Weights of a small segmentation model: norm rmsnorm.
Rows from block 3 of a small segmentation model, named by matrix and row number. Rows with one number belong to one neuron. Each number is 128 + 24 x the weight over its row's rms, rounded and kept within 0 to 255. All counts start at 0.
After each neuron's rows are labels from the 100 images, of 14848, where the neuron reaches its highest value: "responds to" is what is common among them. Only what is clearly more common there than usual is listed. The data: drawn human figures in many poses.
# fc1: MLP up (model.blocks.3.mlp.fc1.weight, 480x80), inputs 0-79
# fc2: MLP down (model.blocks.3.mlp.fc2.weight, 80x480, transposed), outputs 0-79

fc1.209 [121 113 157 119 133 113 135 149 159  58  67 146 102 140 139 123 148 117 135 127 173 149 142 117 124 123 159 146 153 149 177 169 137 136 140 136 130 134 145 161 157 153 144 129 119 132 125 118 147 130 120 104 128 114 125 108 117 112 107 114 126 116 114 104 135 121 131 132 103 119  83 118  75 168 157  83 148  58 100 126]
fc2.209 [ 95 150 133 151 102 129 171 119 134  85 153 148 151 107  68 102 114 111 114 126 154 102 121 148 180  89 167 112 139 121 165 114 108 125 121 197 110 130 101 159 126 114 123 141 135 122 109  82 124 138 128 142 125 136 159 149 100 129 136 134 116 151 145  81 129 127 170 119 116 139 156  94 111 127 152 131 165 131 119 152]
responds to: black trousers; lunging

fc1.43 [ 88 148  97 124 133 108  98 177 157 121 137 108 110 156  96 114 142 142 141 135  84 137 118 120 117 137 136 118 137 194 129  94 131 117 124 121 152 118 110 160 106 118 104 137 150 139  76 126 130 115 136 116  90 152  91 149 159 138 129 151 107 156 142 179 103 120 115 151 153 162 151 121 155 132 185 119  82 127 118 145]
fc2.43 [ 90  85 155 155 122 102 161 136 157  83 139 108  70  91 143 109 147 142 126 162 130 127 146  96 136  99 151 124 124 133 150 152 135  65 159 113 125 129 120 152 164 127 110 124 117 106 151 130 127 130 123 137 134 110 117 124 158 141  59 109 151 163  98  97 121 127 135 159 140 168 114 111 126 159 150 156 132 120 115 143]
responds to: white top

fc1.45 [104 129 141 116 127 127 134 128 151 122  77 148 153 156 129 161 137 144 124 119 134 115 145 147 135 131 165 127 151 177 110 116 137  85 144 175 167 132  85 100 176  74 115 146 152 107 130 128 138  93 144 174 120 113 129 139 103  97 151 127 114 127 180 144 127 159 108 103 130 111  69 112 134 133 147  86 136 122 114 134]
fc2.45 [110 168 157 135  90 122 130 142 111 102 144 122 121 100  10 126 139  81 121 123 126 125 129  85 153 103 155  93 113  92 111 105 134 112  86 130 122 157 104 120 143 128 133 127 110 128 128 135 128 140 147 148 133 161 162 132 134  89 138 158 138 112 153 114 104 159 145 127 136 115 137 131 115 115 111  93 145 122 123 129]
responds to: running

fc1.304 [ 88 164 177 139 140 128 120 119 172 127 110 189 107 160 139 136 153 100 117 123 149 128 104 110  90 129  95 127  94 116 146 149 109  98 160 111 132 157 149 126 109  91 191 129 131 112 134 123  92 143 117 129  97 124 137 146 133 111 112 122 125 143 127 125 126 140 109 141  53 115 112 126  98 129  87 147 147 129  93 125]
fc2.304 [105 114 124 119 131 117 108 162 121 120 148 146 124 169 109 144 132 174 147 138 158 101 134 128 169 155 134 105 148 112 128 170 143 111 175 162 125  81 145 132 140 111 121 153 175 146 148 127 108 124 131 117 156 105 149 112 115 143 119  79  87 158 133  95 121 139 114 126  70 174 141 105 166 170 132 149 107 135 151 128]
responds to: running; splits; lying

fc1.288 [118 143 145  92 111 139  89 152  81 161 117 117 104 143 119 105 148 132 105 128 154 116 110 122 145  88 118 121 162 136  80 113 121 103 156 148 129  81 164 124 127 121  96 182 159 123 121 142 154 144 149 143 102 130 173 130 132 117 103 138  87 133 168 136 100 129 115 127 143 133 101 143 125 128 158  96 157  80 103 170]
fc2.288 [141  93 141 146 112 121 130 162 138 157 131 124 131 119 124 111 103 164 136 107 145 158 158 123 178 146 126  83 182  75 124 151  96 127  95 112 122 173 151 133 105 149 131 107  80 124 131 125 152 121 131  59 118 154 139  86 118 129 112 149 148 126 134 144 104 158 138  92 142 135 105 106 121 123 117  98  99  98 145 123]
responds to: grey top

fc1.6 [129 181 157 115 141 154 110 122  94 133 106  98  94 146 124 113 111 143 145 126 135 135 148 134 154 107 130 180 112 159 147 143 102 105 117 120 152 130  50 129 126  94 104  95 113 136 120 111 137 120 131 141 131 102 113 131 140 131 136 130 141 140 122 139 111 109 131 124 181 157  76 215 139 110 113 125 110 101 115 125]
fc2.6 [144 139 133  95 135 142 126 129 113 116  72 112 104 150 160 125 132 162 157  98  85 156 146 135 152 144  74 136 176 142 144 165 102 124 120 138 121 119 144 136 124 120 163 137 145  83 129 147 121 118 159 168 104 154 104 137 170 152 130 143 144 129 176 139 121 128 126 140 167  66 139  97 110 125 113 105 121 155 107 155]
responds to: black trousers

fc1.257 [ 86 143 110 114  98 127 133 165 173 112 103  71 153 169 131 142 135 119 101 149 148 162 112 170 101 131 124 146 153 121 147 132 142 142 120 170 141 152  95 152 130 129 156 118  98 107 141 120 145  66 181 109 113 156 146 132 106 144 156 104 162 118 146 114 111 153 141 157 139 103 107 113 133  99 101 151 142 144 127 118]
fc2.257 [142  93 174 112  79 135 120  71 130 111 102 131 115 145 146 102 124 137 139 134 117 141 127 149 136 136 135 182 101 164 170 156 127 139 109 122 139 110 116 124 155  90  67 111 151 101 140 131 126 154 150 121 144 142 126  93 162 142 130 136 147 103  78  97 110 143 130 152 147 116 172  98 114 136  90 159 145 119 150 124]
responds to: running

fc1.196 [125 152 128 127 127 126 124  76 117 112 185 146  55 119  64 123 155 143 148 149 126 123 150 110 123 101 178 105 113 141  89 157 132 130 137 119 112 125 127 124 106 114 147 129 100 112 129  96 106 134 124 135 118  96 143 135 112 143 133  74 122 105  94 107 139 139 165 167 160 143 135 152 120 130 162 137 152 156 134  93]
fc2.196 [108 115 118  64 106 111 119 109 112 153 117 119 116 146  25 126 167 141 113 106 142 126 123 142 107 146 149 163  89 170  92 102 102 164 137 155 107 129 105 107 118 135 144 112 133 141 109 126 104  98 134 161 126 156 107  96 150 104 140 148 115  95 125  94 127 110 151 123 128 116 145 137 151 145 135 129 134 147 132 145]
responds to: lying

fc1.67 [150 135 108 117 162 147 111 108  96 132 163  99 149 151 116 180 115 152 129 106 123  83 111 111  91 161 162 145 152  72 121  79 108 144 130 123 100 135 165 143 109 139 128 152 170 120 127  81 156 104 152 142 128 140 123 106  95 118 158 116 128 139 100 137 117 117 120 119 105 134 100 110 126 161 175 129 140 117 151  89]
fc2.67 [134 159 103 139 182 122 116 130 140 172  85 145 136 144 175 173 133  89 139 130 137 148 153 159 111 136 111 126 128 164 111 132 112 133 150 145 135 106 110 142 114 113 178  76 116 114 168 109 140 161 168 148 113 113 115 157 122 146 150 153 139 116 121 166 138 166 133 108 155  84 113 134 118 120 103  91 132 129 121 166]
responds to: black trousers

fc1.457 [130 117 106 142  66 109 128 167 126 119  99  86 143 166 131 123 117 145 132 133 112 113 124 153 135 151 122 114 125 152 154 130 153  93 151 136 128 114  99 184 145 104 141 106 124 129 130 142 115 104 153  96 126 119 109 216 139  92 131 149 162 106 135  82 123 130 141 115 166 151 135 147 144 112 141 104 135  77 132 136]
fc2.457 [176 136 127 133 125 148 124  52 142 129 176 121 148 143 128 111 147 112 112 117 148 133 152 162 114 147 106 134 125 139 136 135 126 106 182 147 110 111 147 163 130 140 125 155 127  97  88 112  93 123 138 164 111 103 100  75 155 116 159 103 170 102 138 116 123 159  92 133 145 123 152 114  94 129 140 142  97 157 122 156]
responds to: black trousers; walking

fc1.467 [102 130 122 119 113 150 129  96 157 110 150 120 126  93 110 132 140 118 136 142 156 103 165 182 105 173 135 162 156 132 128 145  88 139 128 117 125 153 148 143 127 116 158 137 117  70 147 150  62 164  94  79 121 125 123 123 104  92 111 128 120 170 158 106 147 123 113 168 149 135 129 108 137 153 115 100 153 150 114 134]
fc2.467 [106 157 130 138  99 115 123 174 148  83 150 134 128 131  75 100 127 100 124 158 131  85  97 124 119 120 124  71 130 111 113 134  91 110  81 164 171  79 100 125 104 143 126 144 149 135 131 151 130 114  62 104 171 157 163 129 119 134 129 151 128 141 141 114 150 155 135 112 125 117 153 143 135 131 141 133 135 156 143 118]
responds to: lying

fc1.75 [152 132  90  95 116 150 105 163  94 101 148 140 153 169 123 174 153 125 139 140  93 167  83 130  83 125 147 132  87 145 143 103  91  98 117 109 154 134 128 113 117 107 140 165 107 122 160 115 147 154 134 121 148 167 133 154 134  97 194 157 125 143 138 120 135 146 130 128 129 136 147 119  91 108 107 130 107 123 142 161]
fc2.75 [111 138  94 116 131 152 135 101  99 135 113 142 132 140 224 120 124 132 112 162  68 130 116 143 131 134  97 145 132 139 129 174 109 133  95 128 145 124 162 137  98  95 177 110 104 151 110 129 153 112 120 136 161 123 123 117 132 141 169 133 145 140 137 177 139 117 154 132  95 148 153 160 129 154  96 134 148 102 134 136]
responds to: lying

fc1.432 [131 138  99 107 125 109 109 144 174  90 100 115 133 146 141 136 164 137 124 139 119 169 123  98 120 134 151 128 145 152 137 134  95  98 120 171 153 138 163 182 129  83 144 134  92  84 129 139 119 170 117 129 108 176 135 115 136  99 141 102 122  75 141 121 148 133 119 127  94 112 136 107 181  93 100 141 140  97 131 141]
fc2.432 [144 104 146 131 127 108 112 136 138 118 130 160 142 103 131 101  99 169 156 139 105 104 136  64  88 164 102 164 162 120 141 135 102  94 106 130 143 106 138 133 136  85  97 104 128 161 121 152 121  98  88 143 143 125 151 124 111 156  62 125 122 103 105 124 185 100 109 158  94 129 142 128 132 148 137 143 113 136 113 133]
responds to: lying

fc1.322 [165 112 100 120  92 107 138 133 122 137 120 151 119 125  92 134 173 116  81 123 149 132 169 104  91 127  57 133 167 108 100 151 163 150  77 157 143 132 111 112 139 132 140 151 121 114 177 105 117  98  78 115 124 126 103 149 139 122 129 143 111 136 128 114 146 122 125 147 116 118 129 149 110 132 125 161 132 149  70 105]
fc2.322 [110 136 153  98 133 139 163 121 131  99 105 107 116 138 125 162 145 146  93 113 172 125 122 122 151 110 163 127 159 138  90 135 120 142 166 142 172 128 187 162 133 113 115 146 131 130 135 121  95 122 106 142 173 151 124 106 144 118 139  90 122 104 125 105 104 112 141 114 112 126 124 121  44 136 140 179 113 155 143  96]
responds to: lying

fc1.300 [114 158 162 148 137 116 147 157 184  79 132 133 138 123 119 106 137 111 112 157 141 119 132 183  99 152 124  89 135  75 174 163 112  97 173 150 121 115 164 144 139 145 119 124 110 122 114 127 104 129 144  90  82 128 128 122 140 141 138 147 111 139 108  95 140  88 100 129 122 153 141  91 139 137  99 119 173 129 114 126]
fc2.300 [117 150 151 116  99 125 137 122 154 120 145 135 130 117  55 142 167 131  89 141 105 124 135 140 132 132 152 120  86 168 107 127  85 129 159 156 160 113 135 140 138 125 157 152 135  66 127 128  85 149 155 121 147 147 203 153 116 134 131 132  71 170 118 141 127 134 119 128 155 143 134 101 126 110 126 133 141 127 142 118]
responds to: running

fc1.392 [118  95 148 117 118 152 147 164 117 133  97 152 149 127 136 128 173 141 127  96 120 146 133 138  64 164 150 117 163 119 113 116 124 131 128 110 134 118 153 103  75 104 121 154 161 125 136 149 107 151 148 115 111  87 108 112 164 158 112 101  97  89 143 104 113 121 115 171 141 158 122 166  86 127 123 119  90  92 146 153]
fc2.392 [141 168 140 119 101 103 133 104 124 124 142 142 130 123 129 122  79 130 111 151 118 161 128 142 138 139 130 153 197 110 106 101 144 101 168 120 135 148 172 140 105 130 113 156 110 170 162 113 123 169 125  91 118 128 132 153 159 107  81 109 161 113 125 176 105 167 118 146 121 148 157 139 138 158 123  84  99 110 141 135]
responds to: running

fc1.373 [175 159  90 133 112 104 138 123 127 102 106 118 105 147 142 121 102 137 116 120 138 182  91 152 109 109 128 142 142 115 123 151 126 106 108 147 172 110 141 145 145 155  92 164 162 134  92 109 140  67  77 148 147 135 106 159 124 109 133 143 130 121 150 120 138 100 166 116 161 159 144 132 134  87 136 155  98 157 111 151]
fc2.373 [128 141  86 127 145  98  89  77 113 103 129 134 123 157  89 131 116 145 123 117 163  95 136 110 122 132 162 121 143  75 158 140 146  96 162 113 178 137 123 126 125 132 106 104 122 130 125  80 112 120 117 111 109 108  84 100 136 150 112 136 122 113 133  94 152 115 103 196 155 147 123 109  87 130 112 117  85 130 135 141]
responds to: black trousers; bowing

fc1.193 [130 144 131 134 109 167 123 133 147 154 140 142 107 192  87 114 219 119 136 103 146 102 115 130  86 133 148 170 127 131 143 175 116 159  86 136  96 138 114 149 102 147 115 150 128 137 143 136 111 165  90 124 116 141 123 139 109 140 133 106 115 125 121 123 128  97 128 154 121 109  94  98  95 172 136 145 125 135 133 148]
fc2.193 [ 99  88 114 121 155 145 143 159 135 103 159 161 102 138 143 144  82 161 135 151 157 130 115 125 126 143 102  94 109 143 128 122 171 179 104 136 143 125 130 116 125 135 136 136  98 185 136 120 115  75 123 137 123 157 151 145 131  90 168 101 138 148  96 127 147 169 135 102 164  98 148 134 122 168 141 113 135 124 172 146]
responds to: lying